Rows from block 5 of the audio encoder of a small contrastive audio-text model, named by matrix and row number. Rows with one number within an expert belong to one neuron, the router's apart. Each number is 500 + 50 x the weight over its row's rms, rounded and kept within 0 to 999. All counts start at 0. Numbers have three digits each. After the name is the row's rms in percent of the matrix's.
After each expert's rows are labels from the 100 clips, of 14976, where the router gives the expert most weight on average: "top examples" is what is common among them; "band" is the frequency band that holds the peak. Only what is clearly more common there than usual is listed. The data: chords played on synthesised instruments.
# router: slot weights (encoder.blocks.5.mlp.router.weight, 32x96), inputs 48-95
# up: expert up (encoder.blocks.5.mlp.up, 32x48x96), inputs 48-95
# down: expert down (encoder.blocks.5.mlp.down, 32x96x48, transposed), outputs 48-95

# expert 6
router.6 106:494459484456512506620479470568463519475533571547588512546436568614470476502536480552526580493428593462482471554463526568494463481565535469478483
up.0 098:466574574566342575475497416489449527461423498487373520501450498495470565503488527393464499538507499508494521472688460517509518503565513475487527
down.0 077:513495521508513515498389500502511536500517500504569516500474500490481499496511490490500541513500514469507513417415498501405493499357538496475512
up.1 106:496586493518440588497432575526431552536504540583426545503380525497499564375512492391429500532506501500464558478571493555495495508507504537452523
down.1 092:497493618528508507616464514493496514514533523460517484508471541491493503517534354462497528506501541515506506437460419526413502454445500502498522
up.2 100:469475509497498456510530541497549498602335523412441441515550503514707532470490499429510473479511580544534503489517561478510494499515508478481487
down.2 125:491500476583509494497459487508509529500529513695528709522461500523457516535546508493491588510451488437509542365497505500460557502499511500415506
up.3 105:460505500504497442559559573500375499485453518502495515643480502503560381587513486507501502499518502340501397509439502458602472498490584478484500
down.3 106:613508462428517498527454488423464499424493496559452500400554590470505515505581533463501451546440567544492495498515537500444503508485512516501503
up.4 100:503500441522501492545520421512464559389500531433500506547538498500498512479482500481520503499507565513614483498500366509502505528335578545475490
down.4 124:450396511472568504642501559457525563477531435503535517516488498555449484489498463498499557493499492311500569414480501481509518502500533450494510
up.5 110:475398509468500514509485496499487499533483522510631618509572521475511461495480499536470483500486524497590551563436330543507452539440474501489487
down.5 137:518498512530535492504458513456426502509464428425350496499476376498503540486547500477508498501587522513503420514524518506507342446505480513621463
up.6 099:444539428547483531500442458497523566402477513501412431465448550497507527474508648527547457506535500505462487495497450522495499493595447373520535
down.6 094:485477484526492501429436537505521501501496543515500617503498530499471475427509545473496506495496458470494581455428504501423537505514537482417522
up.7 094:530504535446502509584554508494497459499440529508546501489496504551505412524569512575508540514509472494443557590501517438498499505629456454523489
down.7 108:529631487467496494493531436494474487507476479499424506468505499460552495479494659562505389512501499553494482632520518584499500500516495511505479
up.8 082:546570454501583654535381497470526525475490480500501503532465537438486507485469500552527521623499352449492503483509531517474522526511462504525520
down.8 078:497473496507505473498499500525656498498506609499505618503500497495500502509539519374499531606463499564481501501368465549498518488564499496498617
up.9 095:452510433543462509478471477477501633481493503421456508496480538485556492475480710392498408500587517531509499601498480532519504420590472492585509
down.9 087:498445496556510494497489625545579540501501556501505593501462455492466501428507513492500518504449500324502530388427491469487545514498576491444529
up.10 099:339501544470521495474512508487408536505565492495481529389498497484474588396484618462486497496504502524559559459474348438512497600408551601346457
down.10 101:500448473577520499497412500541490531500532498482543499687438411627495504500503474435474528505501496515501457501533489487490492416499512497536499
up.11 087:526500500497461380538485517493491493500487522468524513514469499500499424500548505502532498496506497497431531587501629477530489489529508486510440
down.11 076:510526429508508504523496503483479433480464500509436416501596529426558502499528618499577407508499441545499500499505517500491444529573502516452530
up.12 105:483510596505367486529514454554338469460481522490493505517476494500509366499571545469547454488483497478496509539529509473506552518602568462506446
down.12 112:517340536476488463574498425444493497475567368498481559424514433509533534518490549497521534565455563463453477504532448520535532482512486471518534
up.13 080:444502579512446446506524446507422513536448514454451529529487499517466465466493495492504492504499531581481508559558505526489497486553528472504446
down.13 070:515500482522469488516482478485505512498519539494555502457497482538511520499504507526535552518498532507482489493503424681506498499500479518486525
top examples: block; saw pad
band: 500 to 1000 Hz

# expert 7
router.7 089:488520450583503520420506549379496481495518437497415438562482520475626491418532547523513490520534476463573516540616487544528601608523473486505548
up.0 104:396454432496492514501508476473515460501492474445498473608606496498526593491501447518493512419497476518550508336504510546500503548336487455498478
down.0 109:576477468501460445497477506499510457444498494530501495419501479555502522557501655496502530552353514493390501572507488598501529493510603490500583
up.1 106:495595552518509462631498404526498500587477448491504501414513518479491377499489554533512495460553517467488583503505654456509537481487554521498394
down.1 104:502498503590460516450499483550505553509578498492497480514492491501460479497446485503454494351571481511545371502493531501496486516374501499570473
up.2 105:550620504483525489555479507515497478488508687365501518498498549429500544506527492446619550496521500465506498496501497569531503474485504503525535
down.2 097:449524411505520495471504532339480462396507469500457640519515546474444490465497505509519499471577485504512500470505506501543502584491500560497501
up.3 101:500443394496529509500500502511524504453625485501500430560480702502523537497585500467502475479503453514432472481467433572567499505475498550498493
down.3 131:455482510499406426507589527488596404446486519496508463482560499513500497503552415566499521591467503511449577482523410556500514564496582488360517
up.4 101:496530505474542499454498446514554570511517440573511505549461514504495504501450427442482479437504439465495504494486454529424481373390522438487520
down.4 091:584507469476431554536460476493503504476485503500602500357496637528594504514539501491500488547496514517484383612493460497512495507513497524500498
up.5 094:499506525567388489495521480477505497508479527511501511463567404532497515498473385513475500519504459476548501458523491466392503460380489352519510
down.5 082:627469495479510499502474503504503490544450515539501509500508520591456497478494550500518441512474511496310497504482513503511463448529508633499509
up.6 081:511497488500562518509454549523500543484522526427505456497506639501521546497515495428635493505493471503478436486466498652582511500490526575560509
down.6 081:409518498500480415484573507507508488483505497495508504496494486494475478490478463516492510500502490506491578435532489501503519583513533486345510
up.7 116:545535490557500510563527424503373542489573526479448497481401510502503489490593522506523385585523517508507580494550447538462505478495491407497514
down.7 082:466501498504554425517467499510466539525630484486516569716455533502437545524497479496489510503547521456527418501490500485483467462482524570512588
up.8 126:498536539540485500570490467505461501658495438494503499347501490507499453499571573536520497499545508460500682517515581463499542513507535506503383
down.8 129:624490559537498539491500496533479548590591489481501482609496480521482496530448496559440501372566481451557483510499518424508482453465458461556477
up.9 092:500650557585446473549509521508405485498557601467451517506500508443503418497669505418534497531549503426509499520557499514496504448550533466498500
down.9 087:380544554493606500516500502410429523488513501496491641502500561388503500500621503471447492502602409491536432423474500460444478590553394546484499
up.10 098:485512574498522498455515488434409504537443482514490503500512499583442584505516528499518567439500536503425486429495442508520438608500499462503418
down.10 091:500501499418504473409526499529536480499513520527499269475515500492500509501445507519476482497445535627468545469549495532502536430492625497376528
up.11 107:478609639488544494516519518462499496499354518478492528316526503563504498496548506524478505465548495499510569500513515424514487601493423474455519
down.11 085:583504472643506500496523498485505478462408508511270470492519412526494517428491529486504511510460500442425515501618507490512520468505584390435531
up.12 140:445635509573416458635499448514474500550508573480496500485478508538512416498508497425498405430569510494499520511508633570470518500532602526504453
down.12 154:541544497589534589529493483500350533538530490461505595533493396513520499501501502471458500481646486425552390534496500503496367576509412551549400
up.13 099:500433616409470473501566498489440497588369477500478502390514465518502485500561565488493538561505538552500514494546495496499488489496434500405508
down.13 086:509476434511514486504488528476399530586525474473429551529426497501498546457498523492519496508486531465535554537515500370505503367394535474496534
top examples: muffled (low-pass); electric piano-like
band: 2000 to 4000 Hz

# expert 3
router.3 091:514471453466474547514512533501437581496463511504555538443492407437516534452576499641524506448543523536631554475465541460512480521390403445436561
up.0 080:588436472506473506500484505541510515436500528457503502609480502498488502533485458439502500499516524495496497495677497521489501416496501505608493
down.0 089:500506502388564446505497501458494486485505504500527527499545544430507503495524501540572465500504533500519500501392487680526488570502463494291498
up.1 099:455487503472462518518503500511524651527501486449573580424401476442392595477420483491556542581497583523459481506502490511492526499497497607525490
down.1 120:600417460477535502421479503462480535499487506553450558505608505474346515477510519515502478526494610454500575491484568489503530452540500398471592
up.2 112:432500501437506483503509525586499482503502577617524477557552500508489494568451500549476453456467516507630490506436425461564335513487500555500447
down.2 121:500406503512584502584428540500444551575502448464546410520431540523487496538503447477502552547596492439508451499455500491493347501500497603561483
up.3 153:535472467566457506592499486607518498511535493543529436501507424482578486495493522502528501483504386529500499500387599484496493439477474507458544
down.3 164:499484535528456508414509582375483503588441479500430500560476502533492576375539498493502501409440490446502453591531534472572495444529502539531507
up.4 075:493489666478406488419540640455431467498480499631474541507488571513451490478532577533477551477458523511504508537513442498498499514507473411475488
down.4 073:483542532473540465501507509511496566485537507490565509489509500371527509469535499457484494659538513515501498473512468551470484551481439520508508
up.5 114:352559499494545504445503513471502516449548502501311504499429546520441526384552499492476518396506566494542534506500422517404483504499523464500518
down.5 100:514497535500452499459452474576506492504507500514664413371492469498571508502482502460500589540499477562500508539487500501487498531487504523494500
up.6 084:463501747499503462396571530490509492500459496546491610494510501487498499490520513569476537403440534512499503508490531490512506496496492467487499
down.6 078:450515473516482509505454487523503492521494517610638445500488532398429486491553398471497583515502497496515509491501454371499494538404463458509472
up.7 102:467447499469553520505479499528502485498542500522514429526564500577499507537477486575402454460413509492600482499428500499521353502499500518484495
down.7 106:493507500578478505519503554526528491558453507476455357584487492598495476495421499496496534493516435462530414507512521501503442500500533498619449
up.8 080:494461596570494502504510510518560503395427542493500521501475487468503444500481470492484514622400505520505464502467597531597496505498512523498506
down.8 058:500507533403525604499501500495408474497505505552491529494507590453470503499527498499501484502574502501479510415387501502494532412482474495492500
up.9 123:338502500517499486409516557479463544497515501500436569449445545533361499289557475480448508528535524496529535501569353547508478508496500500502469
down.9 122:605498571489441505433510379594502493469504491512500451364497440514560486504509581452501447528498473641503523546539511499461577472483558405497507
up.10 085:612410365528535627494321552568569521496487502518523426582442501508517500543476507507493524482536402458499476505487504543424452393503504507498499
down.10 079:449563487498484487488656554456523501491499501430500505500503509567506522500441501569470586494495450500503343518499394511517474480500495509500524
up.11 100:494475463361552499558487488500548522522494411493597537510505481446505433535342472533510493498465504502499498494372578519499524501462500587451547
down.11 106:500461472607444539496500499473509523505485500501383459577504494583424473516342557628499503418466501490535500502511498467547498472488514336564502
up.12 069:473380411404498506625465499503500501504504414477546512445555500527490515466449489468522451504512479538656598497417472545488509500453454676504489
down.12 081:628390492490426525514523490504417564483463402411363469501495466674494529511500499497492498498490500501518496502546498470500522450503558383526580
up.13 106:479501528409469459469498573505458538587505500500502641456499663500453580501546484514501498458488619510508537544505369438496515516499495488501494
down.13 118:560496476483528511527509470520504497445508497551499500487503372405511500569464512508508391553544536543530548508559492507468543499501510414470502
top examples: piano-like
band: 2000 to 4000 Hz

# expert 14
router.14 090:548466538585409483582543465499445550541394390395502560412481397490494550484513490506535410568539568478492580598479547519511518524473455419473521
up.0 084:433569533494491502568404674492484499502511474615454501485460469470502416442523487455464568492568489421553540482528505701447477586441586443406509
down.0 088:510490658583442539543466491525477527529498505490496344541459495469597515517463483412500538500486499477505514494523506469482500414486483501589497
up.1 099:488507572485487515516521470491485498546495434516504512500544577518520489488500493528482568532498490557590525524479399490504474540300391512455472
down.1 107:504502558492489500499530460441495501454491405412437499450501457511595495504525499390472554536494375470505504535512485503491548427500424502570528
up.2 089:475465460500450616436510574527499602503507527491656500484475515508474589669421501467499528502498525606452502505499512484497493489536455528509501
down.2 083:459507500481566593521511423490499464498569472512461523484556500485388501490494594515504485498624549466597505477474514618428423506441537501453485
up.3 072:507483507505551472511531524450539499523571492535424501485485497566485381529637469497503498463510417446495602540491510458515442585453465518375536
down.3 092:491602555501413481505505498505506444500436509436553392477484501513555477506511493475500559506510455591409455505499468509502454524512444515577375
up.4 091:537528499498502473516497511466501400512434516500417468523526494485626512502518504475550434495391508488518490512639500493491569509678460504543502
down.4 093:351514488500503475406600532474465452389474575470292519493601509438535505448441512485494508490406484514494535517501510519507516523499494505502601
up.5 098:453555438506508514503387531622489478453503486507583499582625538502565507476459464530447498506642459444549490469464407500499496502407501526491514
down.5 101:512490480526497517503429428446304533523491508498450498512479490466503570435531540456503503503485512485499404453554507430495518488482600443423532
up.6 108:560495528450510512516494486451578433484461498496515503511500506470424536500469495449389537504362521526598502500676545563447525496453481540544500
down.6 114:502500470502501497430486499496502477448500491511506576500537566486492497502565509497503393500499501546498648504501464533505532412505510507530635
up.7 140:486502472497500504526501493501508505500634567504448470493517471501500449495546565547502481486505389492506482443507493522503495499416485501502526
down.7 137:508577521492493497504526470488502495474486484482520476453571468478643498410478536500501496514528468502496463635554454531585498550623362530557474
up.8 080:471499486517507517539518502526472517487559503524496495510506522449515465509529546511479475495500349484499485482496504676600495495389501516500499
down.8 067:511503531508502510441462438371500501500495500499664420487505505488585496500508516462501470540500507508501370593500501499463511496509469525531515
up.9 107:468454415504462636483552554530461569512505514488647500467500515492518550601357547496496475510501516582449500508462488502502491493620404501482505
down.9 116:481500453489543509508500500533496499501520494574480590455499506551388492493437539521499489493608486451614505482495616495469380512466500496464477
up.10 075:551527565472557481507550503486577499437506505503506497506402484664515363479484480502500524490483490493518504530503532532537502442497530592489455
down.10 051:547488507499480500560494363601595498496388470447571405499506494569513499563530506357521504511478471557438493612499491507500495503519493555562500
up.11 101:457411493497469545459548501557424501544508490499503507455530509488657500532498592472525460502542486538494536502514425507499489459503378466460543
down.11 102:456482498568455502529503588509439502526520473490486470506514466498481458509484501500476510464614515382604488493487548504500398555499489514505443
up.12 113:477592511494499499396494466515495508513499507501514501468486539513472483514506606468550552548515473539515497510555484398497535537492428493499509
down.12 115:502515505481546497407534494422481436454405372474458517467537439481623495376501522487521504476500418620501509490548528497499520505525456500553494
up.13 071:480445494512507511506505504504501581476484471501660501515455698437508503558490499518514504526491544436505497567487562484508595581498489640495497
down.13 051:548480500456639502565497486398537494391512492499474545466496512567505487521499574517503500598499612502495452521484526602404503487554507499498502
top examples: vibraphone-like; text has "dominant"
band: 1000 to 2000 Hz

# expert 25
router.25 100:522505533558464560445423482536562617445579464465445507594465544452455461478499419518532494538470477474426399580522480588480491411455465457511562
up.0 105:546601500480556506522445466469499498478489531544506487537526548454701470473497569498566503498461466483500604488502500521463532525501411512467533
down.0 110:496499615500538484502521518507516457446482499485453339491503470487500515486470501500572499502461442607496526494621500506499500514506488500478498
up.1 088:509500500548491496549375506500507498505575518499485482501567551476500484495512520485550471518457479498477435672510622588501521443539504567544520
down.1 082:449489489492444488441591530495501435476504552508499613481498491430501495499539505476498497514474497607496498392536503505500565619497515475367504
up.2 095:504513535492500496476583502477510477454416459456465500580637501481500505500514497507462559478505561494503499498502390452485502508497473405504374
down.2 095:601507494497549512509475494531455501502511468496510376512500499505496485517391498542502506503518589454500506486477486500496490440497512494633496
up.3 110:418528509500592521521491520373496564602485502622556524496496532549513475438489530475501501484490505500494510509532408506470500634546511507318495
down.3 116:488498580501486595502544516609550436512523543522480297506461510503481489514365496515468500501510493493500558487459534529411499455466547469497495
up.4 120:542556511601407436527422407529505493479394526464454503525517491505491473528577386501514502537492530490478448539520547516504504476505507503572521
down.4 119:510420499336531504499455497462467503499513586559537607512506553476500553502627474443501480509357552505480498445497451499534592608500502455447606
up.5 088:421405500516428598544499459546508535471509459465498547527489536576501492522492422473482434480486515501483520504435484509493440505473470498479480
down.5 096:547503428505502504496499439544446460488489437499494226491509496537505514428498524501551490490498620438497527562458499503499407479590474514499506
up.6 106:570468508513495466558494495567512493478501519482532507502510400483486447532482489469605510500567416439368499529503591526583429496544624516494555
down.6 092:489498436506544503485443499444470538494502571527545677500495513498508500489697492497497492467502501580552498503586418498502519526508499494502555
up.7 121:317469497524475489493504500501486492486509504392414429603500510501500495376487463414489420491459595464575494499522592533514504501487501553549451
down.7 125:486469506444486481484576496531571418477535502587455471451589508452467497502462503506442490502406494580489547464480571478499614593461511495372587
up.8 095:478505506435450474538616524490364500549513562559604524385497498540495477463579563514493503502488511574452499436494456484561483526485537506403513
down.8 085:527480493561513495508497502502432498525500490498490327503503497493501535509409508532505487457546577381506499583475512500504386456553464549501423
up.9 078:495529499529498499522438543483523534551537517462479495586578501514503515463474498412495412507451502493491388554467601509434516498471482587513480
down.9 077:420487544465421497463650497538574500499500449546500483423502501485509504494466526480503477489466506663491467461500624501500570522518576500496501
up.10 101:608527499609483499514458500630495492494503529499499557500577491455477491519493460579507504515514431457490437509439529473498509367470593490697445
down.10 101:388559488476380496504495502505512504466435500501512677504516515508499499523537370412501534499475456711493464513505446502496587523501506509501501
up.11 105:550432486529471495487503491528496504494454428499493514500462624510460464484498464343505386497507652495500437511491566531490487494530506533645469
down.11 090:496490478502495526500499496488503461472474497500433376494571577501501497495500579498503498500351522442382538492432499523502547475517501434449628
up.12 107:557517509500524477488659478492504502517520499493496531498498508497488503496507506500518515511520501476451503473555461429499419532506500370459534
down.12 139:564501469644527503502383475476478566538505456485565528509454499500499496505509500508502499500635512352547421555504499480500335374497481528577461
up.13 129:525518551491489401494544491496500501483516496501499530584501414443506470499502495473497566498502500503495509495654495476559433498492500394491479
down.13 119:527509462501583503517367501498475608639564502406604591547469500533474421482570409508499569500555505491556471505507487455508469496479510478554486
top examples: arpeggio; playing: arpeggio down; marimba-like
band: 500 to 1000 Hz

# expert 13
router.13 109:432548518485518412535547424496457550563447450481413488404428492573467478451505536437508482507571560483493434556572486524500505451594520507597446
up.0 104:495518480403526498490528492477488551547457554542492513462517498529535493502490511501476489503529484589494540456531507485449474504500480483500506
down.0 116:508570390554393500544468475513512508507434521496513556580504522514577531554478529493508520512607510531494429557503496512500412490600517511520478
up.1 119:493502455513375509527500470550452534450544569491578504510508505504472502579488502578586487610508506538480376502490499469502631630481517587525457
down.1 097:520506487537586481554520519402489473451485561511400457445665486450531507508500511546409491547424577511464491469553372521613532501511487475493567
up.2 074:476556521483549448495490450437535533605483487446489570516533385522439525508503509489598525464505578491491561517463532467488551523498463504473507
down.2 084:515444496499483543506503433498501492485501509488466373498528466548511459500588498631488468491448505623496501506505505476577504503490503468500549
up.3 101:517500402462505498513509522453421530561469575519518497492464513506483498462516512505493539558486498578518518464518381519502506576472405450480471
down.3 120:552526382563496510501417502463503511509504554551507565509491511513500511503501521544458547539535603499487440518479490490564474498528486503496518
up.4 094:545505474535494511564499503391533547503514541521511414402549463500548514511499558519502479420497361496495528455496558486474456553499503460512584
down.4 101:556493498512516495499606430503482438476502495565502418495505481541587421499336595585560450474501437493409497627508567555536509469591497513498501
up.5 083:519564399528501495487510464394532492505484589457450531487515463600388388512464485504599512495540495401489501581504507392499526478510505503505504
down.5 077:505435485507475489510497502484493525494563498491496528425508411487517388481509501510450473575436509487467487432474493574528509480503549363504485
up.6 088:514514509703502489379484500520527500488539553439495530536578439459469496553499442458523489481520505488472521532429444524524606500487532466508506
down.6 092:502501537411500508511541491494578481467439517499512454460542506495529459504602502523457504555454539512491521397357461443507565411405472500500515
up.7 100:517534523521537500521401532481543502503535483553488550594458622407489436459492518497567456560499505318466498510431498466477516464488475483496538
down.7 099:503448497451506491523511543483518459422392514483501435544600470548516482508501496550545548568349511590401550466450466505658461575535446505496506
up.8 099:529516488503487500488536484432537632580498366513512489436500470469570430498553571509523430464514433474479554518493587394541496456514486495507571
down.8 099:555390494505498487445497526499588481566512459370505497502527403542504502503488514577572488500478461461500497497487513508532493489496499471583487
up.9 120:499577459501486467507498508508422501549455521504518533487431567488494485435532524506509505601571550584539520506504347543458539488498521487484489
down.9 127:488579416509502499571474490483505592497536477514544553511469499503503557546503464488490580589538506491499455498563412470523475675539504517438515
up.10 100:500485412484501498474546467463507559606508477505503455423507467509492499527565549500538488391533475588436494499521567499523387496508507501437544
down.10 102:562476457644477490379484474520500490510530483514497413501497502631495441522473574483501484478490498488499500604530563516462480479563673499493509
up.11 107:500399495501422494426591489530494480540500441455499516419500483521566487496471505501496499481494487650495499524580617502602292490526483499419451
down.11 091:579464500553498531451499515555494556606501538556400466562431503562468477491488472478457500440487478457569485491537662491428481420480628488519484
up.12 116:506500523516502597322489524547502499396570481501502523540446525583329589568479514486472500500446511497498397500511492496480506507499532510558474
down.12 115:310452535470509486509628515497475501501480526502475541452509523345473506483591480447474504482503460508509579402514496505433487500489497500463487
up.13 090:535524496503446496492522504384506520539352575480494520464469502491540507510487487510502578554519500547494466420518526516382514481502516381511504
down.13 089:511562373522482498503495457500470508453502565505507512502501505506526499510502501603483461513620564544455458588496450515546504506502502551524510
top examples: mains hum; vibraphone-like
band: 250 to 500 Hz

# expert 29
router.29 098:515404562484488415573545464433429496534436479410528554435506533478490489605447478542552428486513574475476572566444518476549505556505468506468488
up.0 111:496463494496448495499508499609423484540507478494407497502506530508523565328522519472526500496512525591600504498632477500522488459502505492476450
down.0 093:496442528602496476465555498567478505501512500497502508508519408495499495475375537578453526486513442471501480497495497581521372503429507506501483
up.1 118:500419546476499485414507509396485498551491471529573502478523416504472499606506534568500502521356503512511577501562497403514491537474482563531481
down.1 116:500456480440524565512479503527446502516486449476507620541484541603564526552554461404500509512445512426513492572593480391489484440561503519544487
up.2 052:576496479524354503558469499514569580508498687473499497499525399422553461474495485504511430524507498485422502518470599508543479504529497504559605
down.2 056:513489501498497491435507500504478476507520532581491453501514513474500518505499509483486254506503523517512496471531499514499443526460528509480534
up.3 117:733520535470467505506499540490539468492498491501631500497487454483493482590503499532501708502487492500494492501533527464509466491483506500539505
down.3 109:403459513487510502544469581441498510551455470418450528583501593478436505552657424448560467499450513460591499441505497430428480529550495501490530
up.4 108:608520610434554500504493548460567452494495518501528501518489472481452476509409499529511573521427497474501489501554509504496499495526499581552495
down.4 124:484483490434472538558439532502500556546497390499510520605482660504454500507554406431503506501476520457495569499509502451443510401551399500508510
up.5 076:443464496501500498506501514488478564529402410499581501489501416507516503591554499549515492527477503555496502512515500451520474495569386500537603
down.5 101:504494458506512500507440503556498508500499482503476537554473493563500498508552483411500434378494492465584499501525516374481501479475558562500488
up.6 100:496444577491563501508521644484521546519492391564602537463499432505409493560412482541467498510477509521501514512475498505487506534451485619497497
down.6 091:584519494501502501640490495500500559501429412442534500492501521618504496643515493501529553500502504497498372505504364503497482496537486498566410
up.7 071:418595505495530421724500389501566525498493479497466501482490524538588518370501501477503475512537494499453505510475502476459524558583491467455710
down.7 057:552520557492467452437521477500518494501498541537508417501389506366407491483497502517476465473521516576527643418473506495526529547491485468492495
up.8 101:498488502471540500476493638478506497508490492501539525462438501499471514488464498411504486429376520652441519499519494543455477500499447570516499
down.8 094:498460451534426411513498495445482526500517377504568537494529469487508517552503577497594570511472526401480431557540430518496507501498400494499511
up.9 103:327438494506410496431507500511417629572496471496514518420511418454502516460497475514526543558494511556439515564559527501544479541673495528474499
down.9 134:552497465593502522497499427621424620502577495499503508538488501527482514541500534498416531501530549422587453496518515492485489457428537463520428
up.10 094:467501526472516565453467518524510516471493499527515497483416631439486546480474500439447516522477500515441501445488491589291480512548467575531518
down.10 100:516498494519488486505504425498485500513563481510499501497542446477534502501470501506498691588501589499470495552506446634498442445497487438494535
up.11 090:401607500453509498463504523502465499505502443542468498434402503498449470329459517498505529423541505498467499535580476546448500515652482511454489
down.11 095:573500522543441493561511502494477507526537549446538340489509481455527476472495502467480761527498635531465430494502509505502460447352471461508505
up.12 132:538484499505503497569506420497462425502524595497477474502569494562491471507600542518537501572510504476501419495477435465533572506484405440500450
down.12 125:501525505501428424491603506500527335423477546501479491396541422514546533500365553527498475501464470527448505594490504561536580496523553540499505
up.13 099:495327506500472500471507504494335521530488510488555509441552387515418561526526619557545500579476510517430555500572500497541546489497420499615486
down.13 105:500444328533523552517486464509389535490563474501507545505498487537527530555626541476483456516513558375523488512556501434531502484508512511505495
top examples: playing: arpeggio down; saw pad
band: 2000 to 4000 Hz

# expert 17
router.17 110:582467437465517541522458447545506534469460482524577552500516597495493612527486468485529542479518555542468508410583462564448470536409444468512547
up.0 081:571490466384510496457481522563512414494491550496556499500543494501495476501494487529485560605511559505477480499491494501496498524504459685478497
down.0 078:500475460497457490503590500400451484498488432436438590500560487497534527500493534519503496502497550475499465506503502490674487517612457492496501
up.1 107:471462615519498518477450485475614498480501560544421480500457499554455468434479502454498531394583504435490518479498495517421499466535668495489515
down.1 125:541562503490496499448500456535503500520518634553589530501505489559448430518494500572501498482546467513440510516417500491504491505507494499500402
up.2 098:496643495701475516442482455537529501465587470498476499496490518516435503640487515496491522478610452523502488488523482427432497495500639395543488
down.2 086:485570511407486503480610510529497409501458493500427516448510490490512493470389540527500469485501457575470510466505598573460456512564581505453489
up.3 088:499486490521494494495497489537539500477500492495462412510501490460675425507588541460491447531575407476530434520461476447511603526559497482507586
down.3 075:512505532500498505482504500502504501504507567495484519498498501439500468500525501505500494507398579503499671466412597500503596516460580440375599
up.4 067:505467548537532502502502529491637539491583514495505466412479487496449507443465481362617510558404496492449508497497540524498503495495462522608549
down.4 073:599494514500639656502500502500505587500515538500508505503508501493496501535509500505503491503550501409493501494328493490427502500472531463501506
up.5 092:502498527494488453495555415515473509615503496504573560470499398575459507505476471489471429498511534510517497620498517463517527571507519547572510
down.5 086:567501509506541555502494497447483530558579497500506535501488506464448500500497470516354483582518489435559489470404497435506492490417524501569493
up.6 087:495535390478503533537487555506475569504552541511544540480403498365459511444552618509576469480538491360487605461493489539483485498490508503513501
down.6 076:485496586502532638477495544514504504508541528524504520503381506503465506497559500485444476483463502487505507499421500400402557492394510486494505
up.7 087:515526497534488398468499487487432497466505593348496482543456437458514417502536528504511506513542513448464456499574496327519521502491516665470515
down.7 103:580462519408516500474498473432502512480498510495440539477584500383501474476504503518519416519480517534545555430385484497533597441455496376419640
up.8 092:480596511498370510519532459553461564483508495577563499508487416549566526493510472434457487632495500490516480527477570433538500486460509429477667
down.8 093:506503551500592498500456497440493489502568503565463492463406520515422508494492497420508414520500517486431564347492475508453528490466545511490566
up.9 099:420522484476533522489417498433489580512500494471510515387420487471449513459484642495565517616459521498438536498531523526495546545499488586572587
down.9 100:501401511500528531504423503507498624512546520495533519504432544462469522519534493408502499483484557344501489475395549423439499410439543483505503
up.10 134:512502501503528481497514391512464455494487501499374507505510519519315514540492490460508583424611504536502492393534482441493501509513586441548331
down.10 121:522577528566388503497501498543501479501493500409500407388450489553558438457502549498489552503584448606497507525501496528469486504539418500568440
up.11 081:516509498349502490509484655515492417517480478540497496500497601506521469422508495495470546499524521524482493529487480526529491365533461543496493
down.11 094:449483471508491434501492529345500492490478488571439559500512404496509530480491514466499513496490498484461497508565512504600484525520417500434501
up.12 093:535480490509513501386498441529509355474496493445415502537545535487403495523500533563502560445602516554449507464580493484481517493530505480474394
down.12 093:547508498481349504410497509493529501499440500504503534511506499512540493488576543670500470467450512587501495514508502671494503597536337457491500
up.13 081:494504399502514507552484572509465526529492571534504476543667524483588503487663479451503419471447493486494492500430560549517399495460497507482508
down.13 084:501497363502548488595500497357413495490500503585495470533514502505579574506514498510455494605503498409564499512540506476467501496504504552470469
top examples: clipping; text has "clipped"; string section-like
band: 500 to 1000 Hz; 250 to 500 Hz